config.toml
model = "masked image model"
dataset = "renderings of 100 made-up gadgets, each built of a few solids, in any pose"
train_examples = 195000
image_size = 64
crop_scale_min = 0.8
horizontal_flip = false
translate = 0.06
method = "simmim"
mask_ratio = 0.6
loss = "l1"
arch = "resmlp"
norm = "layernorm"
norm_position = "post"
activation = "reglu"
mlp_ratio = 4
parallel_block = false
dropout = 0.1
inner_norm = false
patch_size = [8, 8]
conv_stem = false
layers = 16
width = 192
init = "torch_default"
residual_init = "zero_last"
optimizer = "adamw"
lr = 0.002
beta1 = 0.9
beta2 = 0.999
eps = 1e-08
grad_clip = 5.0
gradient_centralization = true
steps = 9300
batch_size = 512
epochs = 24.4
lr_schedule = "linear"
final_lr_fraction = 0.01
warmup_steps = 1860
weight_decay = 0.2
Rows from block 3, named by matrix and row number. Rows with one number belong to one neuron. Each number is 500 + 50 x the weight over its row's rms, rounded and kept within 0 to 999. All counts start at 0. Numbers have three digits each. After the name is the row's rms in percent of the matrix's.
# gate: MLP gate (model.blocks.3.mlp.gate.weight, 768x192), inputs 48-95
# fc1: MLP up (model.blocks.3.mlp.fc1.weight, 768x192), inputs 48-95
# fc2: MLP down (model.blocks.3.mlp.fc2.weight, 192x768, transposed), outputs 48-95
gate.150 098:529551593484515506554448548483437530497466473462503513496436525499547506521463475474520482494425507419489470467479524508512434514571529478521622
fc1.150 102:379393533519461562503525494502513453540466493618499456528419508500442478492493479501556459501500471602538529512428486558494439533470551484460479
fc2.150 097:472548476468455487522572415539430569555527501505411517506427596524528470571513519485476445523500445483531481472522496602612565568529513488582613
gate.151 078:523471520526448368445502493522467484559468478403523547498471421483511485457414485571523508511545520514527559516486622557447394494497531467466614
fc1.151 083:479542479485538468523519609593536510523490507597512461460465568590461471531571612441455448531365519540511438513478420427496541500524450482454523
fc2.151 091:525491408561554454435459493501516399471556564432525542400487461558505481502453476403504538471507429489448547541435675430568504375511552397640570
gate.152 075:563506507538484423468426489504487443502509545491526413518508526451450528482415521517530465489370490487484441538479564444520505537491477516371416
fc1.152 085:492492501485517593532503518613499543500432557486448569498498460560596489561572534488492542480633464512495582451516353520503503462575500467507545
fc2.152 072:441552445563475398470464505484491500543572464520510524536628473520468469418505539522459480510446568505466432474479484498412497540508523515569488
gate.153 040:507521571503476526553527427514537386466455488597583481524547414550556519439527479525517520438466521508467503466486573468505475460443490553481520
fc1.153 042:455536489540524362540488414550506469522470561524499492505509395469485552515563541564492543500481465480511489510534506443511423494592521440525573
fc2.153 033:496530488489492502512447518469529528517512538559449516519384431547494527470488531503575518510524511485521449483483426526526571502500464460470387
gate.154 100:459558468595563526510425505438518444488483491593543483477437378481495569466530557409542481462565521466509514523511478536436601445462584553507499
fc1.154 108:454533494519546531509478467553471534542422520518506557433478553470599559461662492452451494428496475443400567561496593529463542468498567477451563
fc2.154 097:553485458575569489477467463591478536524414516509519646554508480468575478445617490534522522473524577514432484477481554551436572419447491469497483
gate.155 083:579465501471496478497601383553480539453517503414485497514586560524476493503456535589443474511490494493502536517533559410492519475460457548500354
fc1.155 096:457493502486450506438438532503531465565510396481502500544502387489517542479512409499447527441534512512416479486533579574494483472568507464504471
fc2.155 098:528504555488556518554464459487559553474476546395557511563590504487545470541473493449494499541435485507539515406470534452465527478517558477417537
gate.156 107:590490458464504462451589425585531538461613408439481544491498497389481483525434464466497460450476580539424538553544533511523513487497507506538446
fc1.156 121:479493554514534458513463486504585458481511526579492523481493610591554452476451545500456487529501506519487457508500414492511578489640515453513488
fc2.156 136:516443508486438467465511551507529540538570357525512502474511368447395507453460518559545408473472630483471486524544468498524518602538549511566532
gate.157 100:485457441524470462505486404574437472438501505439504388540494492434462503463468479526431543587535469520530532506514509458515637525527491520488494
fc1.157 102:507538589482529583486570551406562488535444520529511549509523552494541519529542489522511512433415545492416463470507536538515506471533505541501526
fc2.157 125:524413466534491516514494472602508612529524506586467501447452551558551508420452484542561485579450536521499465475432481499495456549501495398465431
gate.158 121:543532470520489503465462531526441519448514484491533490520606468463563506475419474530591464606521513424531554500472446584474526575539460468403591
fc1.158 122:456464528510458435512519501431489517512516506550526600499369546543440433488564520443443470413487480547492497423520488438485511400509519467597525
fc2.158 140:496528448606411511526455519528488409563482517453498510556540558487504472499563480440416441596505417489481568444490412503489588533480460448524447
gate.159 081:533530537515589521513456465587511480475469674590497500543512487543582474498493535502502525507421502528503504476508460458487481509506473518470507
fc1.159 075:458461497491511518535531432473491471459453530435455535482452480487547516533574574483492573513473512553524552507483421516492519498611539479505507
fc2.159 100:595442490519476491484510499532515501496518439446421515487558533535533453618485473532486510391509515496493502589520547576540422520518433595503419
gate.160 089:415436469537531491479436431602456591465508489338515508527532447454502495496424395535460550473418502510429503522510555507503474540572520545416516
fc1.160 084:415522556487447473456564420661476412520451447515448596458526446410455491518476456504472529459532509441572512526516505551557515567603541536446467
fc2.160 092:618483459494497542536494623483474495534476532494523442531523464504474420582492530503441526572539519472492448410516571556487475432453527505480551
gate.161 120:587468460509489443516481412560477461390495505478475509550515416469523455476501474501472490485507468574522549530478483343527589527490434577499437
fc1.161 121:522524510492502508509536566518499532542487494414497499555482540498572524522543478551570524571453538424430478497515586603476382467513511473416622
fc2.161 153:486444520527516465512449496495478525453527515534476470463544486516508501343497454507509574536466501509459504533443497400469530549535517447510410
gate.162 089:585490499514515467492615508557539453505499357562514527526501411546431520490521437501492486443539571487435500561566455484526488467505494434414540
fc1.162 100:610488529474533531506537520568526488432435458525469494443476386495515486492568456395480516450538500446497448451550494488536520471459510460405619
fc2.162 086:541513516427589458495437566572523458501535527495457581488412519549423498522506573418531450470462487540598486584396475515582622470574546577482510
gate.163 119:526480541477446475517538528547500539493540468625495657420570525531474423515450487353463501466485504473497512473492482496519502504455508453504486
fc1.163 130:496477478463446590512493520441547522525536540551483574482460553544447559538476545560434496455450497526503473502501519507501473483548533322468585
fc2.163 084:458467461454504429537521597446562460578564527433463502482454525435501509496532539559440497492476470532448465537478546400533581491538504595453418
gate.164 071:571474550572538479500461448603446425505536524439540490466583537454584484427515519436483531573490522479568567519557441366465523565438495526464519
fc1.164 103:491472495554566472487486489668561538548479533472551512465511460505517464423558462516474564543468566473432532566512512438476604536460438487429493
fc2.164 111:533457548351426458539528526431465494506466484467476483490474459483537455704517511534513516463519417473579554496497506548587475494475463547473494
gate.165 125:417517511494436493541472422562553505549486553501508577390512508463560474490544462555556506350465486497436501524495543475455584538479580428449506
fc1.165 125:568472418536518551472509544510447510457573563581546510525505545486492511490500574540496437565411506572470486507473547538442436436430549407446530
fc2.165 125:481486509546492478498472516432564602625556485508461526463459542445516458490577539550523546468551488383449489524479572564556516591457582467505433
gate.166 043:561476489489517472489455462555554517465465503482562458528578423456479447433498464481489502433456542428589500509466531448484507462489549502564464
fc1.166 038:421573453510465535501524530441500467550529424494544492509367644522473486535553544502571567489538527574467444501448475596489589469483477435490450
fc2.166 036:514568480572529482538523488536528542490495576497524540459494459584494501411444491524633492497454534550481503446490438464467481433525440454452467
gate.167 096:521541539548566477499500433579510545498534418491574473542495524523537527408499498500466550530507518439477471462554427460460441519491463509543415
fc1.167 095:574536498587524546500521484564516574476519409528589498543485579514586497424525504468482503485535483512451468500531420535395449503485453455535464
fc2.167 094:473472484478482487538501492542455521503436413470490577500459491498503562512486501474509551448494413506518574539532485561538548509537463568420583
gate.168 087:476461529528464434536508404587552511447394551478515529471552442442492509481454542575458471493419490494612548494524519428501566536558465497501518
fc1.168 086:494450519505479413548491446552496545440421511456473547477519515396559513505498556617474517476460462454622530536502618478521536590552489550452414
fc2.168 067:540574516507500474441506610450581568519529451474507493436449464508522500560483630500441530500531513450549498527548561471468493550419587518501475
gate.169 106:598531535555448358495466514515543464479481496517516473509557560465502504460537479536488537474532522446488461529565533468475401412542593514510481
fc1.169 091:591489542527413448500468474510558484526465505497501438430523557487574453493465461516497594464530514471525508534544578496515416471528571523526475
fc2.169 092:500466412423492407521494510518453482427446508498456570469480492547509516521542418619610517486513466515532547572491397563622411510566425531540468
gate.170 080:544442528481565560471492457652442459411450465492521541529503513520498533469476441482534437418539497528497480521560624491528416537566495522418482
fc1.170 090:528509542492523423471515461426589474479456559524484495559663541538478498483582506548510483554588507492536482469552479447484533431449519497500450
fc2.170 072:513453443477549463497422604429526587498469426499468472507538459502526535457475618458534541516454484511578582578434565486502475495556530581444371
gate.171 085:558505573512480577459480388587535509467528505557522509475573612495501406436498433528496468499497506479470507505559537380432408537421490500471483
fc1.171 082:457496392547515395511446565455482484511515538476474483527486463518509557514550529436469516564487495530546493517506461590531641451537531518518499
fc2.171 057:500546450557397482441542588548514484446437498632511486559436453531529515478499506506505468472476507549455514459514294491543464464477526430449598
gate.172 144:512513556509480487507436385608500457483495515475506463528507540487519427489488354515535512602456497504465511445518587470484479514400514458448442
fc1.172 129:530505475505573498515501499377470459482487550489534455501542409522419587488474623454483487481550509504526527491506514531471558555475464621491603
fc2.172 093:523498413523448458514510426598500457496562520425518469506561511495530459507489425560443462479562503542474490487484545435519388475505514570532589
gate.173 117:518538597487542582494511429587502554495479524573495485464540547561543398474514455526550525568509485518472486497507450448458371568438485406430501
fc1.173 113:556495496498506541539523472508525349441515528626498526475497493461601446490415412583534510564476466502576467548482578425498461519497472599470584
fc2.173 069:541442527432595589523516538536534473493494544524471477469533456518510535480486532421503539465435420437494534564468514538436447491523558438507560
gate.174 140:576509555505487477493524459383510437481521554467512482439559473400436505502511545534435540453491487467558567554496497502501484468506627550528524
fc1.174 143:488462392531454495524456542496497568556502482645513514554449496575513519505502513566584429474449482428555482470482443496490501535409516465372508
fc2.174 109:476455478448486495461508546564474514536520482527503467492525499443494444513543489575471447531486534551557457564448474500497471397391496440525538
gate.175 120:480504508489538528522475473484414438514438468359516509457548546466469563498598526461515529601547509476537502513517502494495569489484484535463553
fc1.175 147:539510549484507461490535596401473392492457495426484654489575424394495539506561467492496449520503501470430437487524607519510467477572458453484577
fc2.175 111:562417492531443442516518528537509615474473514620627486519529432565528486410409460513540476441487505527453499557503553424487401488486424506525522
gate.176 096:566516462498481429529549448611493454524529468556538479520473566477533452470499480500559481544501508480504552500458557415489510489445520436565484
fc1.176 100:484492470522520459553535453590489448540507518502505409488460588502548416479498517466506547528480466526497535487489528429484468451458520444516499
fc2.176 108:517503619413529512496536507489496499493400526478486487451454399512400556596523583467494526446504484355517541488512556451559533506439403598460544
gate.177 077:478500482497498516509469433555492518476498534468505496502562575486513521502418483525509502505328525584496520541489568413517566489493474559413378
fc1.177 087:546515471492549521496518514501534483533530497516519547499485492579514459484533474462548490435690452427477531465556418539476538508469510470512522
fc2.177 095:514485476527457425464502450488479440588483509420585510449559533515511531377430520488467494491421506538428509474444558459445453496584581486577497
gate.178 097:616554539501486477505579498486504528505559479528514473520575353485592583462432492474419490455473491538503511508520504509499544472458470466554558
fc1.178 094:431462458486503556514436495520479515474477579437458484497433617541433459496595472492499534577524479402564479502477481507537471532579531525474512
fc2.178 066:516537592528428452438489500491479502490454513336536501548495593470495560461463513471534509544510487437526474515484542425455616507472466554500496
gate.179 107:576473497442492418480500322420500534494524540449467526499515468380592503513527447574475516507488501538503513510515524460560522423528453549490459
fc1.179 095:551477547484541624505500546650483530519537604386522496491511425623375477519483580547565531477466526475484511490500576534475474534567489464500554
fc2.179 124:469464519589470444512521446492474471529449514560624520475435453507413438393496539496528541501479419513509540530466456464405556488462611505480453
gate.180 038:525524519560544465518516395548533601490564507474516493547606484471461440408398508457485495471554525490539485434481546395451566499510600468447495
fc1.180 037:502441551546513492526575518544555475456472504586538549416481541636508472486566609487487549428507528524545516407524487468483501516549455423530636
fc2.180 032:493438424508524485555500547598504449511518502409473553492481385630507499494425587489623541435452511479579524474448512539517487480477420497442519
gate.181 109:560501503497552471502475500505508492441551507454493539443459485501540429487512462462500443519319511596588525530462420504521475533453507510524460
fc1.181 107:572501545538489465480480513395527459559547474631537510451527533470507565472498478429535474498540537431515532471500471547460448447394557470427432
fc2.181 124:453514426485480424543498537449510505372487464523486470537560471547516457539514509536532500535497524467622581476480521502572494609502540526564538
gate.182 110:590542425504488473493525529499511527574627546441505492450539471483436466492413458529390543540570488546450535492498573489476492373474495553584505
fc1.182 095:427501586530488509481429568518481585519414378502494507549470457518505501503593546508644410500440551474465491474472435514497562515520471457417617
fc2.182 120:450409495641519387492460497556536601488513482453571569573474575552499531444513448595484469565483541454492512519502425486517459537401520407484501
gate.183 070:512504532536454518486480499498529461465607456446567474575582464490397411458582533441448448578567525539499545433545573472413483474499509448612495
fc1.183 072:431507553515491513477534507393513463529485516586523469488516515520522527494429523454634500455493515504498480531468450510523528443411474608476511
fc2.183 072:571521408500478384487549461538433513444437504474551528545587482503517544491523458420558457549494550498445608440525486484501569508517468532510533
gate.184 090:482521482536486458501500490568489547557478452506516421505512398440447536454491532529537446521575498409524511509528422511490458497466496519496480
fc1.184 105:479450425510532510532449526544502434471529500586457519402493613466471574501527581567498569474545472509536525533495491496536420565449491519463442
fc2.184 076:518486587489496471507507485490564445473431483522518550472621588416477472506445528490558444467480543538499509538495588381528474497445546506534442
gate.185 099:477525540508477488553461492470444515432436539539513494525465402522492425521493398506493496401564494378517496507489470492506544512647482608518509
fc1.185 099:533494463504516414491483434565454492420436504504487510517496438327492514463424475512457502420450511480463521567480565443526614558488507580507552
fc2.185 123:540503524657528485505517597520530455542508482441584502465489509502546493579570493505456484444516452479472398483539534529455496476531418477449508
gate.186 122:549507505504447462537493530480501477509546519435476495515518592505559347517492494563425540458540479547484568520500548467500484454452467531606492
fc1.186 129:481484535482504484515582420528431394505494540486484454447504442441517589499553568535549505447503501512434509508517477523521510485533502471406507
fc2.186 135:547501566548406478519543519542352552532549531533511511550412599603491498470500483495532491506558487429483599489505418489511480441521446467481501
gate.187 060:557496461478520482522532516476448530566507499602502545492470562543438468466527457441410565436566481552527522505525515505552549497467519519536482
fc1.187 078:598472521484542457511397508502503652462426539454462566422478503500529510493559516505498511413472488551638575511483389449550594564507494527522553
fc2.187 077:522491500491496414523530517481525459475440490528479494477506483474491589619492456458499499509513444485458517555519511477505536552506409525490523
gate.188 098:578555544522513542567461498546478490504465517459519462485434547543600443494502477557401591440489486510457460454549602515437506461452491434516505
fc1.188 086:505528413501530559545432555528523543555607519495513427510500505509501473546615568502495482539537511553501494474445498579473605442537532505547437
fc2.188 084:455641465550576539553562480545514388523490500434440450391529510490497540563490536497482542453574518499491461529600468475485461455483592588473475
gate.189 072:544590502494501542497446405567537367492556472531535541477445516553535481447590472495441477579598500509527479535555517486435553576572563538500480
fc1.189 068:487563567507537545499428501473512283548563498516512480544508522495523479461607540502489548566546504451471451475580503504504514486449495488499522
fc2.189 063:511527479487470514504505474519525419413435520557471515501479434581456491509545533564502504515474502451505561480531490461511482561577492459546517
gate.190 133:517465461496509487564439519607472410537497486540499510446476544536583445506583466492532488499462491483489524491492510495494493494472490369462493
fc1.190 139:601492552469504487469499473373540517520517625504433564450496414497451530540484487527504538410435499484505500640484499520559546499576541582542547
fc2.190 161:519470497444473647549505539555500455509528461563504557466525567542549505423534449454528477562506487527428487405508530499463460509435427353451507
gate.191 087:564514487554486494476449426521483397478521495524598462554584561458600480416511471592559503520472525433474442489521488447437430595515490484488464
fc1.191 076:549546547548474465475448482520494554528515481510583470513589483469544479443542537580568602510483511459444500465504472502465427551568492452477508
fc2.191 077:413469408520412499460518548483472551496422510448588446546524414527464525491474498512581542527471490470566541447529514521518497439508495547451474
gate.192 085:549486428500429463397506490577540568549524494463504458519539518420521514489497370432564444486520537550515569515519455527486624557436524456509599
fc1.192 109:564495510501399451440566526521554469525467462438502501492463567465464413484447356452450475485481525599605557444473477493487546524493557456570512
fc2.192 094:425481595426630516583521503513573483505387544517499442481522526546571513532568548570435596562448464479541407537512545437524560504511556524457522
gate.193 090:507555456537489470529506514524488488545518373481603478502508527457492457442498583500519440528581523428502462445500482495378418484467525508414515
fc1.193 078:610465511474506596462417490519499591455468559608457503442523461474470534518508538473509486495431500524546528563469557452489595492467501571575535
fc2.193 086:560412509502498481520552509568535532510551510534533548533518527564430505508491467521556429507455562485463485520541563435507383495492599473531484
gate.194 110:462490426512494335516440499496529419586523454459484401546564478551561438474508557646468511647570458484477536506520481463490482488519458518448488
fc1.194 109:501500462467524326504448512475581460507498460422433459511524471503519469536512501597417478629581447519457478545526523469552534529568531511476516
fc2.194 140:424514546460541601521481443474524532519495462503469519536518541520507533440484517397502525464582469476500511368532514543479539610466409508469383
gate.195 097:537495500517474495529469459577484479499469654514520485536513539543577474472554515566546572473563450429502546505519506427495518457515489439414540
fc1.195 102:460553571542492543481444525412492473584541465503574480461503598549449476452460518462454494500536536536497485460529451505431555526486563496574375
fc2.195 107:399501533495510482566507473520506572489430631500466433468457505484506484458533491550558522588552355501560503412504441532488463470469508444455539
gate.196 125:478443516490409463554580496565404547516465537395497468461545493574555511502531564526537596428470489415511544534494477455492469505534455440521528
fc1.196 111:543455514487511438486589480634515590436504494330484553459521460495521488518474532464537516432431514470498575563478456467510555499494457438473538
fc2.196 125:558592500526483554491468534396456443459432536461442536558409431537481545477484477437511567470501438455436522512538522493478487463438518597478476
gate.197 075:542460616515549507464509492564505492468478572461496468575483492404477398481499569582384541585487472534590573481541489536512509587561541527488514
fc1.197 110:526540454492485491512530553462529382486469508467482446490548540485495481516468629505451540529454525540618493460496385447520500427552486593608482
fc2.197 093:436563457530459556474463462520566479457484504552540549486520496525538503491458457449575524486498513540490478487463565437485467479504514429510438
gate.198 080:516503536531527532504453461539478442412502523501502474574533562500434474509419526447528536450355509489518494507531572417508622441481465547413412
fc1.198 099:481561511565600653465386554493559539577580543446530547445453461456537467435515462442453491508508513601420461471469445590440545496461505458521542
fc2.198 116:504481527471406548590544454479525471524498503495534522493587494421518452447525476549447492537422439498541579450464581499563474514415400570505488
gate.199 078:652496427525492474500509502514476575536468503523579463560520553490581443427538462535436414468479513512411526500495543455452395474632447470510585
fc1.199 077:596514411478469424486573510548471468575476509533496503458486592488561482481516490512500428488472513534442557527465540489446433476547423463541515
fc2.199 049:480546406455523489481511521516499381472503497467437493504500404540449525487469484428480508493537514569484556376514510522535624507542504492527391
gate.200 092:455515602497522519468483409543553560535546453416536471517525560515487450475466462438396484541572501527464585443549495484460563509386564444469466
fc1.200 099:350485475526516507465545411489582601566451472433546413508431499456458456522574482440443547520500512472471553507522534531477576547473501496504543
fc2.200 084:549565476394478528489548484492398381502516514560409476441483471517466591418508479515486498411538492433510477525512466535548473445488596560487422
gate.201 099:483529439504451395509533498455525448491470500344487489496517511483569479475495464541469466513507481539564529472494603529525517454366527575492422
fc1.201 092:521491465541517581483413491529464446492574429608547413534524432456428526495494480534505491567482519471454496508499495487461422510639483429549567
fc2.201 100:469448572579419448479545456504538566489406500476552505529515585422484523479504480486553414552440524553487546462479523547451593568497649490494385
gate.202 087:527512501538478528547500555448441492531431488570528487423476513515429562470501490481420470533528552430521455490497391581466429529386482475531538
fc1.202 119:470560503545582551466492451628473565504547431514577507623480552512482485418486479479524522530532511563466561501539493440423488482554526476467383
fc2.202 150:504535494478500489538529520480460460523479492506487511493499454477512486410515527502480474483506517502499486454524527541503506473491435529480552
gate.203 099:609502569519528516497549444558499498498520501500545449509514363577467510474498482558504525530505517499479523505505481474457517512416522498555506
fc1.203 087:476486485492468539496602538517514296512421436486538513501537515521476521510519569479521508610515518485478563490541531499463465545487490460468562
fc2.203 060:446490551459453444536519544498445451606516484394509462544439425553406466513494479426534505462549515428459562582553514535536538492474461524465549
gate.204 075:533478523553475452445484397506501490444498510421542485500512392526352502422450410541510467475492539471520501536529650512488512493466585601562493
fc1.204 056:569538573485478525458516393467542461407479535462489550490499459570417507481416469492490471492501486580662456515520601490509528484466525617486454
fc2.204 058:554520458448459497486475480444519490379500566450491506498531473570494539525500575468499524459457477571453490494509522444484703408550485484466533
gate.205 109:531455498506504483485451479462510403556565448447493545545472585482502410500545456470570512520494493483607471493461456494470605417486595491414539
fc1.205 130:467541448477503544564550553548412466462465511425488441492539421474549442523568542537426500407538445491494511597486532538541482540588421558532558
fc2.205 109:552500474460544456498531500626515575484552470440496481526500519520485426564488608396498456447511495541529480466486453419515446394549594502508445
gate.206 085:557534456573452432498483517511504545541435485551574489534475449497519454413461449599467568513451508421434537467509613437443454403523489598573647
fc1.206 075:439492473478484485567545449540447524553504542391534422511454544532575463505576439454474478578509488540523549492545560488434620490469463572523402
fc2.206 051:452513409520621476614572460488478432603547519383525531483471580532489490406549589500541525416500495517532547404520437498543512490578546512501487
gate.207 099:478520527500520486475521481464473565517525471515516536475657498440499454484388569509471496481571515515461549473524520533432578525445467505459534
fc1.207 099:565459544485509528487437460543546536503530507486473456506504628510451539527525448521387573538400493522491474524472406458573457521546512527514375
fc2.207 104:501467510612501521470454493513483466438461551517569576462540594614483402535523482461606517496491464557490483464537518493491464559554548419507533
gate.208 077:381592495569454477485512478543454523584525500548591457489544474525612468388483424522488501528587471514482417442535427468366429421449531498475513
fc1.208 064:548517515520481543489507521478561499524534501518543465527575522563506515480506511526524473558508513435520501480501425573471377550384561488477490
fc2.208 066:380464507570584498486463512524402513560420505497544564640486517472536481441475544422614523438480556479406554438507470501461536541520516471436469
gate.209 107:498511495498544459549506432598485539493524510496498451546519547533588500505572524529493577574461493498552454519587524438511449510497469501435410
fc1.209 087:564518539554488561413444542399533497518532485501532498495457520505481488469484442478505477471580528525446522466543469555416423516538553476409618
fc2.209 116:495455598529511560590515479464482549487416519448526499530455537479553440515546495506521573452429431477495486440553497520537466483485462474480523
gate.210 097:503534438497533463521537476466526564493487404497499439469460578550525455478475513544445550556435509521376458486530428484488540538477535416459461
fc1.210 094:538518495523529513518548479458495457476504520631542470488467462383473519497499442457487527427481514503457462490496304456470544478498484542494589
fc2.210 108:533583483490506453538471611480554525510500602515531464491415479423497532473531513524522537451496518483506432554485556483500482548503512527525417
gate.211 101:566473435492529502522571519523448555470589473462484552440494606534472461529546568572386531449611473473597488506576506502515477523489472435583480
fc1.211 118:473502512507496397459537527473514598575556396454509442516505506529476441475549548541423513494534530459446470467511503515501595507607502437545588
fc2.211 109:496489525399648582554424524456466543476469570539464441447532526501548466642515474478486577506457483541492489542437500494500435511526538471486484
gate.212 088:554421562501509466531607471540501450405531499450499609513573419460437543476444523499505497496338549554466512521529562424551596460486491600498498
fc1.212 119:439481484516506506487550554494490461532467492585527466540535650589529436501564490491506436521633423520541527465469420526461433491385524455496467
fc2.212 085:506471528526475430505603479513408444441524480510526532498524475478512595413471482591537466435449525542425492550540518518498484496530548602521469
gate.213 113:469509515509511437450389461591503645435510447568502511571498505465593497469539413457581477503494517455527484539489412480548509453444514500460506
fc1.213 100:450483487505497425444477500495496640454498456576512504559507427408513516463573453511517474431500497539520500514515414478503492432426502514493575
fc2.213 114:551495504426507453469490508504439375573447499460478450507523540484513502557552608549448503448493488456479489577515572489477477535550450433515512
gate.214 087:645549534494593465468478385588471547420460538488507519457582483425501499472470450428532502482499540465469507504573617474523527475428427570452482
fc1.214 076:355489447514492487522539512567524438575489425422511430499509545505499502454589471615459516516588507490548465490484461493496518480489468514489489
fc2.214 060:504534514532462514496539536531389370495463557574506453552489442465492590450492575512486508483516499473518501522547527525560511498474589574529520
gate.215 084:595512517557485424454410534494502455522433505453491519498479475495493470444496552537452526484481494498460460510506589388477505465513481472527579
fc1.215 086:584524458524486454479450559496512393552462526458508482522444537482466423456484604502516494451445517539448442481494546435494494443499481484540542
fc2.215 078:540531517475415477477428454546534558483445515456497528533410460500529548556486475516468495493547440542522570573440469427538462477472413437460471
gate.216 099:554498458465545422482572406455430411519570382537523511583548467416475528477440491480432511466491575485353522541542470473522505546561524489416576
fc1.216 103:557490473466483539530532569458499496546468588552460505502501369432537606505587475538528518451522486376455483566476520548540464519493474543544440
fc2.216 119:499662409477448430443485519477477476526546406486474546568574495491438491588488570514494490604450556468449541505531534440527529530392469582556435
gate.217 089:460511504581459417454410527511464471480504562468554460522522502537522484359573558463548440488525528474492450496510563516454417466513499426440532
fc1.217 102:494504527460490561501556555593528473526514444549500518433460648567554450540487535547483470491464488493500495437517434527449521550419526485488424
fc2.217 107:468533576581517483512454518588526544498422525538485498495565536484588562507474483525469558449562509458443350538551427620420417548532497493464581
gate.218 081:449507429539543511428423502515507563484439540479540449510444510521379518427506450588528500513436514511462506478459372415444479503451510464469625
fc1.218 086:570459538465451514507575498470455406516584451484478465486510567483504482484448465499374482475545509506494545545508561495510446489549499584629363
fc2.218 079:480467476487547552543501382480450451444423532523456481451571388496589528493509512442536505458512514595535585454508492487530583459524576521459551
gate.219 035:502540512562537518529420433583553539487510491456548538506563495541510496449461528481422453574473472489548525429507565456481609510433551531518428
fc1.219 031:573461461438434436495489450562438539508442439556422559462508432382529543552458484498473453529456522578525500558420455492460365582536543480570582
fc2.219 036:474530502550536521526518562623537423523479587466488504509532415681516515522473574536557524521474514461495465449519446449525577485513471533495464
gate.220 091:443494526532448538459404485472571591496411581460525431467413541463499551489478490452496541547369536586523553460475466502488548411432597513442443
fc1.220 116:520526498433492441439524480450559442470537532410447463399444612449406494512492514502480498523541498524500545464524536496534466531439562508561448
fc2.220 084:561519554524494339492561482466500485457487579415500485381550470507554524510404518496510551586531448472551512510519562429507502541464543468534520
gate.221 105:457504432514498431537518434508427454517563573502504450626487443562545409481577520517550484513526479469503501527518563470512469429515509479546461
fc1.221 099:513490449477550462536522430494486429569588502523477536551465409514533451506487498539555522469528471472509492593536529504519505514479537455534518
fc2.221 119:531607560428538560512520453419498610491493536499516486550457486514402532442464491426520497498554557498485603420504524596436512521558485560484506
gate.222 080:465482530570578584517491493525524499478550548456603415579558483501465538412502405492511550484464522438433472426502467460447603434528456492424448
fc1.222 059:499539535561521524491569516545516477511467512515524413529561529529533444436534486467512452490491563473459497508514484471423590520341514488529311
fc2.222 076:437546387475484526476528563481586518482410468555454484568533475571543540465487508477525433506462472533436563458473487508590529487602500532471556
gate.223 121:495502464466482601563438513511450505488488471609504509532549517520586515520487438514593514583504500507379470434490566510490444516464420433375544
fc1.223 125:465457494506477520504562564567430550579407449634516454557506471491447550516512512512568484580499506484434465461445507496480532483445416453468494
fc2.223 141:516476541365504410511579491467485495514474520412478479459447453434486448505519576452413490516514458502521538546509448515487495565490499575570575
gate.224 103:517507466510544547502445514487574571467518541542501402580426490528480508500579491499505509508405494519428473474508472456494558516473464470394469
fc1.224 112:568510477524488390531497463499450392495486507511531465468516469368568511499447492610489564474472491514488461551509515459514436473479496542469630
fc2.224 104:502581555499477596513475553568575499554542513392479521590472551512509432541546519504509489534413597471458406467515428516398535480544468449540454
gate.225 045:592523522529509471458513489580531647528533447438576452511556574518599508435471498511511516472512545520501498493493512455425447491539492475395520
fc1.225 033:476457532446546526505469485453593464449406480575444495559505485434520496483575514463493522520513484449541546456445495553578359504462520494467443
fc2.225 037:420581432516618495516475494567544500485402561485501538557496397567454547462504623434588516469464531414497512427473458533534525471456505488449445
gate.226 091:448575519551560412474419525512476558511451454512526435532587544478448532413562529513506571509441510387479420511480571495472488502451581528500545
fc1.226 082:476516578537523516449496519460479529560538511427510478459398641465476511449498475555534515379481513515558500505519425519480495443524552465395561
fc2.226 084:438591477496497487492470459473566535548518496546456459546419523510534529480454475418585475507478447570509573486434531507537520429564591510391448
gate.227 109:524482527516460436513541524582439492518480472392515476582504511585572422482514436584507535490430512508457408483494504442487505452565466512451552
fc1.227 100:421552541525536455460466538430551546500455495555483471451474520441388554450502547478490447482542507572492501466482472458488576533447459532395479
fc2.227 095:479500426543557505601451557418498474513473527472567501506457499544482497431503481534557535498547518566502428506568571487545433452560507468466475
gate.228 071:550514519661502432534522449548461563476517549503632461498556522413462477411539358510476483535519515521408562477530576415475544478479516488439523
fc1.228 064:525547481424486587481515500358505470508535564510444507503499455569507490556491550511496536531538469471556445524499493536531360433564492539576411
fc2.228 049:500412479532566510526692491565397434515472516407530500554664507502475491446474502543559527506472527609508495454507438471478574443496501436472544
gate.229 118:487510465508529515562479525558514381525553566416534478542557637518496463496575502608574584545442478490522413538528502502492534468514530489427513
fc1.229 106:454479504481550425503466536459559547442462530459493488609519531382456513486526523441543506521465508494426548523494511547536628559447432510505373
fc2.229 113:477478533505466467456560483475500616530442534482467518459520421500501417501559530573466426530476526488382481563467514452497559480494370589495578
gate.230 082:497477520505552483490515485507540471428427495555530498558630407537477525488489518483597540585503468479543525507533485374514604459493399591519460
fc1.230 105:471569481560548555433471518508512458585466495496512445493512545563558425442488399483491527501474533538465460448497485594471434469447536474472487
fc2.230 116:466490523464452514587504457562508555474477475491545504537602441462548428495513495506528495567457449468574564511443504508536498539464420564514533